python train.py --encoder_arch="convnext_v2" --image_size=48 --downsampling_factor=8 --encoder_norm="layernorm" --encoder_mlp_ratio=2.67 --decoder_norm="batchnorm" --cautious_weight_decay=true --final_lr_fraction=0 --weight_decay=0.2
Rows from block 11 of the encoder, named by matrix and row number. Rows with one number belong to one neuron. Each number is 500 + 40 x the weight over the matrix's rms, rounded and kept within 0 to 999. All counts start at 0. Numbers have three digits each.
# gate: MLP gate (encoder.blocks.11.mlp.gate.weight, 672x256), inputs 0-127
# fc1: MLP up (encoder.blocks.11.mlp.fc1.weight, 672x256), inputs 0-127
# fc2: MLP down (encoder.blocks.11.mlp.fc2.weight, 256x672, transposed), outputs 0-127
gate.658:573484497534486529517518489522496589540547509544498494469482578469456457513472526536570535514503511497542598465481532476441481553483519501483580501507500519477540553461554531523438570437490536563518488507528457468536535538449520495474514539407573499558536512506462469526501536531524568543516451509522426537480459439524489497459457493562570501468552476427572523477522536503564498511473
fc1.658:556491480489497508468560514525472477528581577494483502567467514510470529554523520449509586491519568605487487539552508497520483488519512536518534480512554461468468543449604555538492481448529511515502473431514537531583554455474539542527417495490496443506498548510505458522511547493490466468500493571491470480501513434528546536475506464489515455516545492473473474454448538540498534537526
fc2.658:515509448490516502506524485503503495561471522532520506493480522488494493443484507481497513476488501524520463502492497461526465501555505466525477540501520490497492500493517538491499520498513492504513494486493523505511544478526473472503513489473494511516496508502481498515531495501469503518485487509486514497508444515531463483491517450504488479461492500483475462473507513477506528516510
gate.659:449505528484455448495557519478503538480542546439531508483574436513506451523469484498517466501531513503433547503539525436500456545439557500550490494497479477491437468429484537457522549477501539490560458513504548463473508467429507489481437548522522496455460550506527525566505528420488491501469485546541477534440547456501491507460545410614553401423504459494544509478518573495499548539542
fc1.659:470462501453481454528550495460515473492482486506457517490429525578466494476489409480509532469450529509498541524553471416507538507465556507505476485484531466489531508535498457501544485515524457547548571527464494475502458586459505417462514475489555511493502490454519466475431426478480500499436512575520429441514536449456439470541441493469535492494471413484486427545567482476539525469485
fc2.659:481533504499480512504501500526492534528492495483513496504520487509508508505494489511485490503516508519492506507525487458465485540516533503488508503508512468501503495484520499512479510499506498491541500502477470507475515506492500547509520521514511490488455522529524501496512490485541525494505511483489483498523508487489520506506523453499524500493521530512495499499498503483513482498515
gate.660:492490529500479521492545460478512494519441440564549470518443440524475490475493511511482481534521470468493570479545480539549473492535479505527532434475488516513541556528533529538455478525495504511486442498523453493554442581481527506467526506461482521529519531506504504506487517436473541507530499544521511509543471511503523483484544503496479538463509468521498558417513462540484449536552
fc1.660:472479481501531534509500504517528515620498563464489500497524517455518481507502484492560512492572473612549470498483565492518518590420561505525539554523492517467410472540490529530462435569449599536511470490547531580434597464527487509470564502540484388475542522472510521553471495511539547567484553483520509536441466471506529469501536483510493474514513484531534507498489473505510530531653
fc2.660:494469521519518533498507503494501506514464507449502504524484515494522488467491493497512542494507487476495500488520486487499476464547533499492491483488517511518507525515523458495495513483474522492519510475509498513531522483506499460504521512504485484505599509496544506511510473515487475509514491525478474505492543489521518496504484488515513493487452510504541481490519492522534524483498
gate.661:447560491495493470537534560513503519524512431548516497471462562486525554487530476552472505626403550563522497513479521554536492441504499442513412497478465517546563517579422514533567516562516525457529529550512516521543533461451438488507482455459484526568579494443503494477507469520483491524498527531515475574461504443476568467534526516526556526546469512527497443521564486494481511500481
fc1.661:481495518454527484487523476460550428489550541498497451499505561501539484498525484444483521475531516456432542511473509514490480548512547505504423482496534518500525463507468526468498491482466533450503481477550516547428469495502522511542559466578455545563509464496508534550495529538529526540534493573432426527515518466453513510515550496515481492480432573518559504468513458478484505447456
fc2.661:472490499509519482495513508502509476475505509525499494509505484526468510543517495486496504491498465488491465490476461517505487498511499509512515518498478514506509498521496524504524506505489496514479465513489488494486511495496513541510483516505495492490457467494470520486508514499481499466494517495494523494485467492505504508506504516501481512515509482501464507528496512525472536502494
gate.662:519522529543544455577499454510471439493526479466472530450526554583489485496530556639475437507460524474540458484530491446428451502516450450495485524550434501458478379537472451529493550467484477528526521401531458468502546531506481482454513624485525498500427473538477532478498477551527504557510503451508507433509502548500481448525509500491509518462508518477433460554457467507546556568438
fc1.662:574542514513487523466548468462448490489462454526500549525450455529441534522510484465537536465498505500521474464495458537507433504541546474475499495515532455423539529577481495510517450541519527488474543568503442533620438459581481486469435441443486519483524514474492495532476519492558551473490530534559502517477468542475469538494515481480491483397487520521443499480512459456498514572454
fc2.662:505512528502481485511509517503509507516507501503496542500486505507496470463529477514464514488515522495486509513485525495479508473532507541483472499503519497493508509499513479500495513513510515485505478503508485503531513484510507502519553440499459501474542521522558509527543485501485501505504490476502494495494511494476494515498512481523495513503500513503503459501488495527542498516525
gate.663:523520430465542470489544554557465569509536471498511471509528493422542471485493503440521525526595558510472506572492472453508459501469517455525448517446440520529551489574386497526511524570497473441514526506509378510426495492549545499530454507489517507478562520503514524563495442523496466578487537494470474501614577551539506472488441427495468480530416474403478518501488492480523463520562
fc1.663:490472515439511507527546480472460488506547535471521538458558481486546462512518518558438487502569504491494586503539554447452525552515456469508486478536525483564526496535410513535511460526502522500492534487461565449496519558490476479533409539456452471530442454513500484563461466501459533483508457533444502509497502476492519504469584501539491607487537493477527635569548502514468455514501
fc2.663:497448487469515491454509499503516478456463493540497479532496540523480498497502516487495500504483512506519474498492529477504523459539535504511531542515476480533506500494488549525528534479452515526510454502494531490525528509505492478497513489488502512489485500483484523501508519525476487498515504508483509484482473503522481497484509510490494506519492495516517491502495501484508486530498
gate.664:557502476521524494498546518529474466467480473563412510476506507514461554550611488536499483443558496508470446406531480534439482450437469527511504501495572466537511514531499545544478470513477475500506500485488471539415489476464491542518483545496564504474477589530498514519461491417501556519492529460450468487549483559465468493502502509486536479495478468463474505480487500464448476480521
fc1.664:492472457421460450503520493519477522529459452513521491494515558506510508490565392524456472539507508487488517523464486498479523436488521522516435491479545479499491491517457523510527469499533553544572503480548472519508518568513439497533454455481432494564466516532486491526487502544575474501444511483525529505559441436496505499463501502471503542484469497503455557535463531498503468499507
fc2.664:480505451500493464523484463524491507493541501464487509507488490483477563486441498477504492513469483479499518509484490546485473514511501516506493485483492494486477533528465494494519476519517483488498489487524517512519484494484517533511501465536506497503447500498435491484484517501510541491485509472527464479498537497489495504501486531540475516476483540483515542456510494484496439465495